Rows from block 10 of the image encoder, named by matrix and row number. Each number is 128 + 24 x the weight over its row's rms, rounded and kept within 0 to 255. All counts start at 0. Numbers have three digits each. After the name is the row's rms in percent of the matrix's.
# convs1: 3x3 conv, stride 2 (encoder.blocks.10.convs.1.weight, 128x128x3x3), inputs 119-125, a 3x3 kernel for each
convs1.0 103:118105139104082148140120112103088094145142119127172105131090124110086134122148182134139115129135101113108115098143140146133152101131138076157113140100133134108147157139092171139146122155141
convs1.1 096:138146155125142133162113073100151152078114113115101140144174163121143099141103139128114100195163071126143110076115106107148133118137121134137131131140110167125064120127129093150129153117160
convs1.2 098:118148127121140106163148138135123125106152108121118090129152209133198202089127175118171127136153161121135125143125142109102135167124124128128136155119163133084102126152131135127099112174150
convs1.3 104:132162120171143162161109122180137137126117154132105114117113138147130136102105127091108150138083158165182128153157136148115111113119158125133140120135134137175136092164133152171137141186065
convs1.4 098:147122101147121134151118123109126156157110123136133125123130100117104097112152068129113124092108135115105111141166175116106162140131128096085136086118136170144119129138118136115167126106126
convs1.5 099:135118139111169163115090139132096140118112130104131152104175103112121092103101096129129064114143137139138133129125143096127135158104121139147145190101158128130133133144107141117098104132098
convs1.6 102:129131148106086086110114133128115117123122130118118182142090138136143144109157128132155117112118130142183148128120116136113159137138115142122131128148120151127112179113128104133073072093077
convs1.7 100:130138143112100141112087146190171186114117124147126127104128124100113105119129116143098092125154124134163138176106140143091123124112092114135122083138117114135153102107091178123107125161179
convs1.8 101:134121113131097187141121147153143131128147157089091098113108132136096112112129146134159105085129132131144109118123179086137119101082151119114106147122114136145106126144147086113127129116144
convs1.9 101:124167130134136101099110143125098120115122153121093106104134128098098141135130137156121107123145106146130114147152157116126115116148133099110149104109105109088146096112122137111157120126172
convs1.10 105:145105103145133113148126124160125088098128116108110121089149085136190119147194126131132095119157110110127121149103143127101127137116151125100124146128133136131112112111112106147119149115120
convs1.11 100:121149139116116180106109111095149095088123122150133150115085108119078109136159094156144082127154129106145112115140129155155123136140120149108106134149125142165113126116117146058081108104143
convs1.12 094:149142162138100127178127176140178114113122134131126126129155150152129132112136132128127132149150134091108077103150124115137116113138099127184142154079142134120109156136107120110156124138085
convs1.13 106:098190174160137110080128151132145108093121134119061164118200150083159124122176098115155112132117098159137091124115149138138140143148117116120176156138129149122135131140147112147149143155132
convs1.14 099:136143117104104109130152129148077119131155142142119108097111124159103128121117189143087087146152115139156123128151123112141115135152121133128082128152126127152105172114131150102115123105161
convs1.15 097:119082161171086104122094098114064126125056137154124153089115150113144124130146138127092100142155103146163126155129116104119134098147125180141120161133080133155099124143125091101166096078118
convs1.16 104:142115123131160141131110109122151139117131136089081139157134121133139133093106156127101140131111116102117129130095128138094093109126130131127111127114087159090108136106136156103123107137125
convs1.17 101:101116070095131154113156136140148126103160170150093149107180140119118149089125127100113169131128085139174171144116115153169152146133092136129169105157121150077098083121102131121166171122096
convs1.18 106:155102128096119152131103090130097117129100114111152132121115120127123105148164141110124136136131113136142126132132141154108159138095102145080112151127146148158161158113153106160132159131113
convs1.19 103:126090105095152127118138116133157110122143138126077107159167117121128088109156142122109154156138125102120142145186131114177110104103151095078139121121133145128131142166123134122178158157145
convs1.20 098:141140124143058153153148125152147118153119123150117108125081114122113115113116138168134196167190152101106075119197171131139128124122141147075125064139131122115118120125132149148127109117182
convs1.21 103:114101137124121160147125151120111118089089134151122111143132101103126120102114155082135136132135155159135124108170103143110157104128206116153069139119186109133110171130104121116144136084123
convs1.22 104:154142140119142106155134150136172112155099133087128150152137149110127136099136099105162131120131147139123110115144185124138111140070135103145058105112129115112129120115114099116148077131138
convs1.23 098:134120159116142154137183140129145123111110104130142111105126094127118133133098089140151130125118125089095148160144102151104118137149136151144122202126135117149161101116135119154105124200147
convs1.24 098:137106139068154151079172092120120097155098129166149122104127125060186093126098115130141112165100116142109079095136124131095136103133143125112124135166146105198131093133112120131147144099177
convs1.25 097:158140140096156130136118176094141141140157126101147133126129133113145101156110088161169105147154133118089116114124120161134109096126097166109129106138120128149124127145084135102129111115118
convs1.26 100:142147152081103146108162156158151105144125154125138144164113116142131128150125106101132129143162120130133137161155144130136130185181141150136118120185123107146144086102159166127137138127101
convs1.27 102:125116114104153146090123087161103138126145192117136111093157111081162142106178095150139127094102147131111132136084122143160114117139172112170169145122119114138122131064144134129080137159148
convs1.28 100:111135132124131177134138139112136111077159138108126146113136118142118147109150108154126122150147136108155138112173097115110134138126139099116140155135083142128132163131139101114138137128057
convs1.29 101:126129139100082172121130122110135125163105102135152110131103132167137154140138096103155162106143140154076124067168112166118146145158130110122119158109137159181120127122103100115111132139128
convs1.30 101:139155095123133141158176180133109134158149092093129115073136137096124154113126094130115140086131124111138089126141170163124144113096145114152149133162149111147148088095097154103098138132143
convs1.31 098:144129086160163120131145142141163132093166113106088148136144119109130125129119130136116157126122121121139143101141104162097128114098136120109128170098101086104154103086143057114099152184125
convs1.32 101:096155128091134134127138146078159108105126103122102095101165114062140095111158147119141074158200112128152139139152165132125104127143149136122113123157131173119114127135099139144132137123095
convs1.33 100:130138136128173116182148131123141146124117131116129118127187193129106166100108104116125178127115147151115114096124119137125137109096138138164127179136113137171086134104088139133146171134120
convs1.34 099:123107108143203110127109164130159138113137121151150112131144157169124127158132093155131157087099127175103130086114124136148147154093137141105189096097101141109147101111136127118122158179098
convs1.35 100:099179134124160124116103123084122101125163130113147131142090089100149127140124164129135122148146131132160181143123093114123109131162131118141144159112147126172132145131133157118089139190108
convs1.36 104:171137096101158089128170164111114100172147134115113116117146084127133119064118109191165125142159121120087130165163106073150174129143123130129106109103125131138129099135157120152123097117146
convs1.37 101:162127101113129132140156093156113136133131132122118147130098095116104158126106116112116156114131139062098186181132116116148119127079170136110107119124151135110190129110131093126140134163100
convs1.38 098:126130105150101118109134126123099144094142121140130142120088088099142088127152131121100131117201148154124105099076111094097183101105180119112152152143122155112084154080131136168125132165118
convs1.39 102:127119089124125141143150187134137142105087115131107161136121146129149131143107139152143127159077180112130114115147103107123130139138130119116081124133167124121140112133094113100103156104147
convs1.40 098:171099134174102146135149089138107125164125157148090099138148159171114118102161148077137143152107128157147147142103101129126144094127116081162151162097133123086129162119151113135121155095136
convs1.41 098:118154114116082134137113102146163102151097148115135158083149133105098124105154118170071169136117140136113087129137090136114168137167131137176141158110154172107088083156152133110150121113107
convs1.42 099:109140149115139132112129152108138070135129105140133189118118165140152129118167148129132126131163166132106147115124116089135148085147111148100125114175169131134140118149133107142124123133144
convs1.43 098:131123129117154118122128070112146138117125121140129108113143137114116109154147128125133106155126111131153123136139111123148117101136132123133096171129109128128107120126058133123106132116134
convs1.44 102:152124110111138114131112104118126134100106148116132159144127124120107102151108109170152136154132137130133150153114137122121174123147160106084126110186140133119140124116136129095115152130147
convs1.45 100:144118121089129117128068137163150122158122119109111139121069113161154141120122105110125116150087112134136114101115163142115126147092130148127144140083125103158144116137098148109139101127123
convs1.46 101:143170153133138184168157128116158106124135160119110137102111115140143076133128128133125136121153078131082179126148079173116150130148125120103149107160073142137099100082136136135174112118127
convs1.47 102:165115151109103144124090112094158146122124087155094107133169074160105095152126126140129125146118123170120078091102138089166153159117121163137126101144110107141137170106151150127135129128152
convs1.48 102:101154111100117093174166120109133101171111110139135123142164139127158101118153142147144133096097147160158135147136098140129123095125115123154131108098164148116122173130120143132120145110131
convs1.49 104:139135136080132116129113149079135159100104137109071100067173122125133132147134108143156105137098110134118121102158149120105103080145151167145085157077151126181103124170150159128103127103120
convs1.50 103:145105172144144130127113133091141114126119106143109112152141113141139139118136102187105128151137091110100121138153153118160120103092140115131116088147093165126130099117110084110096117163130
convs1.51 098:115135158091114135140107134127105117127114153118114133111122092123110094141113137126172140106166113088140113113122087115099125105117148111131128152137150167149127159107116132147128104143100
convs1.52 104:110103131150137131120134144143116090112123139123138127098117119104180078144114087124086103121167134096125136117103098145152164135115159095127097135115117138103133118133154125113083113134141
convs1.53 097:143105137130161157139146109155140062127140165090176111125127121106152122119096115146178116135150072136121129134137123160115114131128147147202117142150166113086160146137134141145095119146100
convs1.54 100:186102123140127140107117134088137129120131129113123122102168155153160103121164121124147180167131154155126095120141141126118154106168167125120164107133144101134105168104095149126129148134120
convs1.55 100:137111108104117146148108107144099132149145100161122115128122093166111124143068160113123156078135145136114124151068104158123113141127111133169176142113139157065133125118123069142139134130116
convs1.56 099:111142132136131101141111156113141065138099122141150125107096164140117119162090121130187109152126166102075148138140146138151091136104135101139092138146134090129156125133129114109159129138155
convs1.57 098:140133134086147100124160129161120115154124153129108138122148130114114096130142133108172101112146123094108147139129184154132129108181135152163126221142146174168172083131157123095135145117136
convs1.58 092:116152108118126123136107122139082109099062114098142125165121149126112136123069118160154111096078128110132139136130089104107109144177099102158126117110136116131143162095172144136092114134143
convs1.59 097:073137094120192090119133101139104144118111084125132116096138114095154183123135128106157140130141134128181128126115183135125157163132137132093135120135135116138131107142136136165120135112152
convs1.60 092:119134108143140188146168134116094139139162103068150140155136151130121114125135115099087123168121151099149112115179117144130174118082122115159188105129151112118140142126146150151115097135108
convs1.61 098:157140185134117120146106134125078138115113152076160131087150110177109079122101143151113138142158117083148134188142121099159118089099138132109128105135117156098154139112151155114171114070108
convs1.62 099:124117163158136140107151150123106132144128159122099104136099126138142168115116128125147133121149118145068110097124114133121125116143089113122123129108138113114084149127128088099098134151132
convs1.63 103:170091115139113163135118070121119128116123119132131135146140136156128110140092100093135092137115148122173129122133121113163133144100163128137149159118103133115087152106133150157122182135091
convs1.64 099:142140162117107111136105121151122088167126148090116120101127149112096134143128125122104113146138134115145205179118113148152143193131090120135119150129131173121170125097118093132133145157158
convs1.65 102:114161079144151121136127100148141131145132115165115175067112167113146125106168142115149144109124158107141168142164119120101117172124191120117122125126118119147129126159167109159140128137145
convs1.66 100:150119150110094109135158108123105123111145152157164166127160149161091159094072183121119153114111134105100146131108195157089111142142066099105128099109144115158170125110117123120132122168124
convs1.67 095:144171113132138150153180139123074116161095159103099124126185129121174127170100140106109126132200120165098143075137182163141102104114158171130128139157157088155104139088131116137153169162140
convs1.68 096:109172115116118098127145138144145112128147141118183092072176114155179152077124136135125140137136154100105141147125083103150124128167125145133129118133135145111119166154092132143096152134132
convs1.69 102:141125164114142096143156132112102110126126152109144098065103089119091140125186094119138169140082130090126112151139104157091135138132140084120112101123165131115148170168122115136117106139146
convs1.70 101:155131115169105164139079150104151134147122093116082149100139155116147151136114151091147146119171125117115056128148102157100116107137124141145160130140116092129115137157141123146132163094116
convs1.71 100:101090139129143133145138112172156170128136086112165113143170132160159106152141126127090143159150151155109115125092138146127155121098129150169134157132092087125124165188146135157117100155098
convs1.72 101:121155151081172102092129153112148096177157117149142182080104118122123131117149137116054125176130159112124140100197105134151173177126107134068147169113131129142144146177104070143097143142143
convs1.73 102:133119155133119135138154100160148089094167094122157120081114116117105145074185165111136141132123119120118122099170109142106095146138128115107104160109120160168126124103118162109118138140121
convs1.74 100:159104110153102081105165125136158100133166133134079137117162123145126132109131103125106108107142125100122138113158169118127109127138096157165099119123127092115120110126146116145127144129130
convs1.75 094:121137118095144127142166089187173148050116083137093080104142131094118188118154143136141120113117094155156129142147123105158121135116118111150123128137114133175086164132107116108127166086154
convs1.76 101:130100158120135131123091133104067092115144132140146101110184137179103119104131111123109122104097157140117161094154127068133174167148165129142124189103124146130122085156131089139080144119120
convs1.77 103:100120131142103097112133140148133103113125139095152136075102146109123140116171136123147141149154140166153107184074107101109129129151120137105118126120129122125095163110084056115089130135143
convs1.78 102:090173115099184100103151153110117161087150096111126096109127152114091130117153108137170116132131146120151124099146177110129133145088138126114097129125138122125097134132098142134093122163157
convs1.79 103:149154114168122091158103135120110106115157134083132147109136135104136089154152073131119114139138129133119129147145120161105143106179141123105133118102114190099105132121143116105110142147115
convs1.80 099:152137109134113114158163128119111080137155106133125105155070110158097130146131154114150120138161167184091121097123098136115105122092133153154116144209076129151114128104076122077148143106130
convs1.81 102:094093143147124132128118108113134144129145120086114098131119141123109119097128081125124110138140160169127113132116161114109153115123083098126160144137094151129111150081131121121058129117106
convs1.82 102:137143122132145114154108147173078136103141144105128103155114099149109113133130114105158125161130124128138150136127167104094155102151119095160135118117122124129159141053186105144157093078101
convs1.83 098:137140125112100131118118127141130154160099146121091133138142095135147149134129102143173153112145139103161109136110129133115170102141117118113124117187141124151189109107135101101183125135131
convs1.84 101:138084122110131131193149134120151163151116111124149110115146169099112141071130160163127084133140144116131101143144108138114128127148106156147129080102189117148124106108140162122117089153097
convs1.85 095:110114140148110134102145096116138148134139145074133148113106145094130128158069106117129115090079127113140173136177118095149095195094112074103115146096124159082130126124106160096095111175163
convs1.86 100:091116115121134143105122108179166146160156171143158079131119097131067113112167151130115086101123119089168127127130133076120086130105137142160159114145084160136128096111152158166088122129145
convs1.87 101:184117101136105121120187129127111119164107148087121148113166128135139128171122111100153138153130128103094155121127117124160133144129148139131162147137114111113111149111087152094145108118115
convs1.88 100:085112131143137131112102158159106133133148084127131135120114150105115120143130143108171121139126112117126134164120103149123130146124124135191144069122146132207100134149139181143124171125120
convs1.89 100:131128093124152134071141149114095116156159101173142125103171101107125138129130139154146094126111122056123135168193146134167124136116070067105149097148135131114147140169100144149082143125140
convs1.90 103:079124135116151108104139116163142126132146129108163095080137123121149144139128097157119117158120110146145155170147119121101097136150120119138132133109140149121093149104121124121111101143124
convs1.91 099:100099082140119118188094121089155118113142102173154113121122114119124130115118136079136118106108103114144134184144147080100126121116155125122114133163132134136128127175161155132177114169127
convs1.92 100:166130111137144115115161121154128112108115147146147157150158146131125136168143062137107140119136138124134124103134164126125142155090159100154129112114134085106149119120136098114146099107153
convs1.93 098:125099144120158104116135133143122104122162178120102145081127167155162125145137107134163117130140117130121132105109120103126127146098122145136194110127147069119132152109137147135123142102110
convs1.94 098:130128124129150068098150133125158158137149133105098189109139076104133118125148138129157104115186132135108170152128125171115128164157152139132203132131169101159091117139115164110115142123104
convs1.95 098:125136094123168171116126147127110184083144120099151126173101079120124163124138135134137136086121096125111110120128140127122142103131150127114162098079105091121095132075120124169135055140125
convs1.96 099:102114131111138135116130147132108121089107176122139103134134115120143145139139086107137111146117115112127138080091121132166098133125147098098098136127119141119124122149099100118131145127140
convs1.97 100:116111109134114124097125125164124115145136123131111159140137078164161170099128177121136132123145116143146155102102130076086135109142157158139142140170129076148128125109108120141125129104192
convs1.98 100:123146128095151153142114132119174127143153117177085131134124116112140100111110133094120164106128157118147185126143108136161118129141168134145145094128152160110118123109148091086108101149140
convs1.99 100:082120116129129113140112136116113128205103153112090116167113106167175103112120132150150120128099151126129163116129129155149152139122146131136116127115151125106166138111164078156125157103082
convs1.100 093:121185139142119163128111144144132149096122109156175109115112126072163160094131142110141109054153116127152115099095154154131094088131185192168174128113128135130079099152135121107086118132145
convs1.101 102:147143087137130131148099132089143158159142121050126133129130135162114104153138107107174137108126108093171129157182082158172094139151095103109121112126127099132142100099125126188107155106068
convs1.102 096:179186110118160091088178164110126124097139148119119104122178165144100086118079116120101131149123096102121105104139136137159163134110103132107087171126118154183099113148137159132143149116139
convs1.103 095:135112165121152088190111139111137160127140101117131140144151134135113130144127123109124135154140136110086103170093113073131141129160164140136131145130082129141120169141126131141135106109116
convs1.104 102:140134130145115135112146193141119107100119137104103133176111139156126184078062158100104095132178120132170106109132091138124135098117130121119150095151137095127090157118141117111150098101155
convs1.105 097:127127098118140084133126167145120142122094136121126115085154188136154147144126107139152129123179116123138094101096162108139125113119130122163160128152137131134101127107077103120124118171122
convs1.106 098:130123142110108089117155109101156095136090107148162101069123119104133143128065144084123166109128130124183148131086141102147124132115094132134118101096117106119177095116124126140129139155079
convs1.107 100:099110117118127145135178104126147109111116117107103134104095141105096124112174147130133125116149126156156111193159105098097102150100136103135166139122114108110066115141099138139127105112094
convs1.108 100:120128152148143119128108098122114136104135145123137124122124092141167129113097110173088105123138130119151184106103095107113134144129140178166154154133118125142113150122143134113100096137078
convs1.109 102:152104085142100098134098092160121120132116136143117148137107157056113114142145121110128084103125154139114136162139117146139148100138124095129147153084136103137144125126133121144158131115145
convs1.110 098:115126165120096130125139113130101114096118158118156159149137111129124132113106146122135130136151106103110129172174110197081091125148127114133126101140134123120152156117132162142140140125118
convs1.111 099:147168117144150107146167116130122131151121117100100143108157137112108133079119163121111141081129152122128113153121116138123104115094125142084152164118159115111131137151140130125148059149124
convs1.112 102:102126152149111126085127160096137141109156122123109170144133105099130123085129157131144145115148116121119167118133140086153126136151162107109156146120124191138116106137138104143127125117173
convs1.113 103:167125138154127117073151133147127125095154158100118122136108124131110160134099130146148088140091124147106149064121153090158105176102090105116145151144144138084121136141165142120127052108161
convs1.114 105:142145114174119121136158111137114092163149107143136080093087162127149163075151154145105109144110124138156116168129156117122148148104088156084090131132103122108134110117148087125144209159092
convs1.115 103:127126155121136138128121135130117078123143124118099133157122129165123172106113137122136133151149104107177145137135109129098108139116133124117111175134159139141129103150134156151123164131119
convs1.116 103:196132180107141113113112159134175137092128105146151124141139128128136131116073109099103167128116162119124127124150177102137073140123132083120120114135145137125167130128122083107132158138087
convs1.117 104:131146142134127135131160135172144137148127147134114111156125098105140120109140114118119146097120150152052130146167121112147093144115154143112155153146122129098126150100166139126088135100152
convs1.118 099:143090113168158124117149135122147142155121129119089132109135130159152130131123132101110141130123140129096156156184129134150117138110082086147135118111137124146143123099110085180102152087087
convs1.119 105:136134141101163132135071155128182146162153121147124159108136114162108154106112144100147125099133190152131126159124132096096144148112170121154154120132173122104145132120165108095107112093118
convs1.120 099:109122133153150109142086071157112100135154119153122144137089151144101146142139101143108112124129106127100140159113112148126137111109112109184094211102140107124116132052119066143118157134162
convs1.121 097:111149127124156125129137142167108144108123131122141157101161110121151150119178159113127125142145161182176116153140133127168146116120088141138091137102122107153161124099150147112126139123102
convs1.122 097:107156108113103143139157137158158120126107134121163128110154154112081150099103125124111154123192138089131160134085134099128111134130124102099150120105121141151154128077069122115111151125058
convs1.123 099:144158122110158134175100152090127108129209124146089125088157100113094125135111133072161157151103118108140103135117090082128129121136139120149160166135114106122129130121157123141156122130106
convs1.124 096:108189105100145077112132123104128123138136133129112156114123119120140151112142122107097180127116102183092141101095085120105136122171154076100131114087115163142133067109144113162147119117112
convs1.125 105:180137098102138120100155127110116108141096123097156178111112137115133197096101153137130138130180109119136137124102111098107188162150115133109104148155120124120148115137158104087137150146115
convs1.126 103:104142134131113124141131144084101137115119133118100118140096155104137151123133158154134148135141122169156144114136160133137148127143100107110158093147116159185130134117078130107157113149103
convs1.127 099:110124178150104120122126099097117145128142159146080103109120108070110110151170137128083131120099191147084135118138095106105116136108110139122103113084163139100098172132088132092146086102158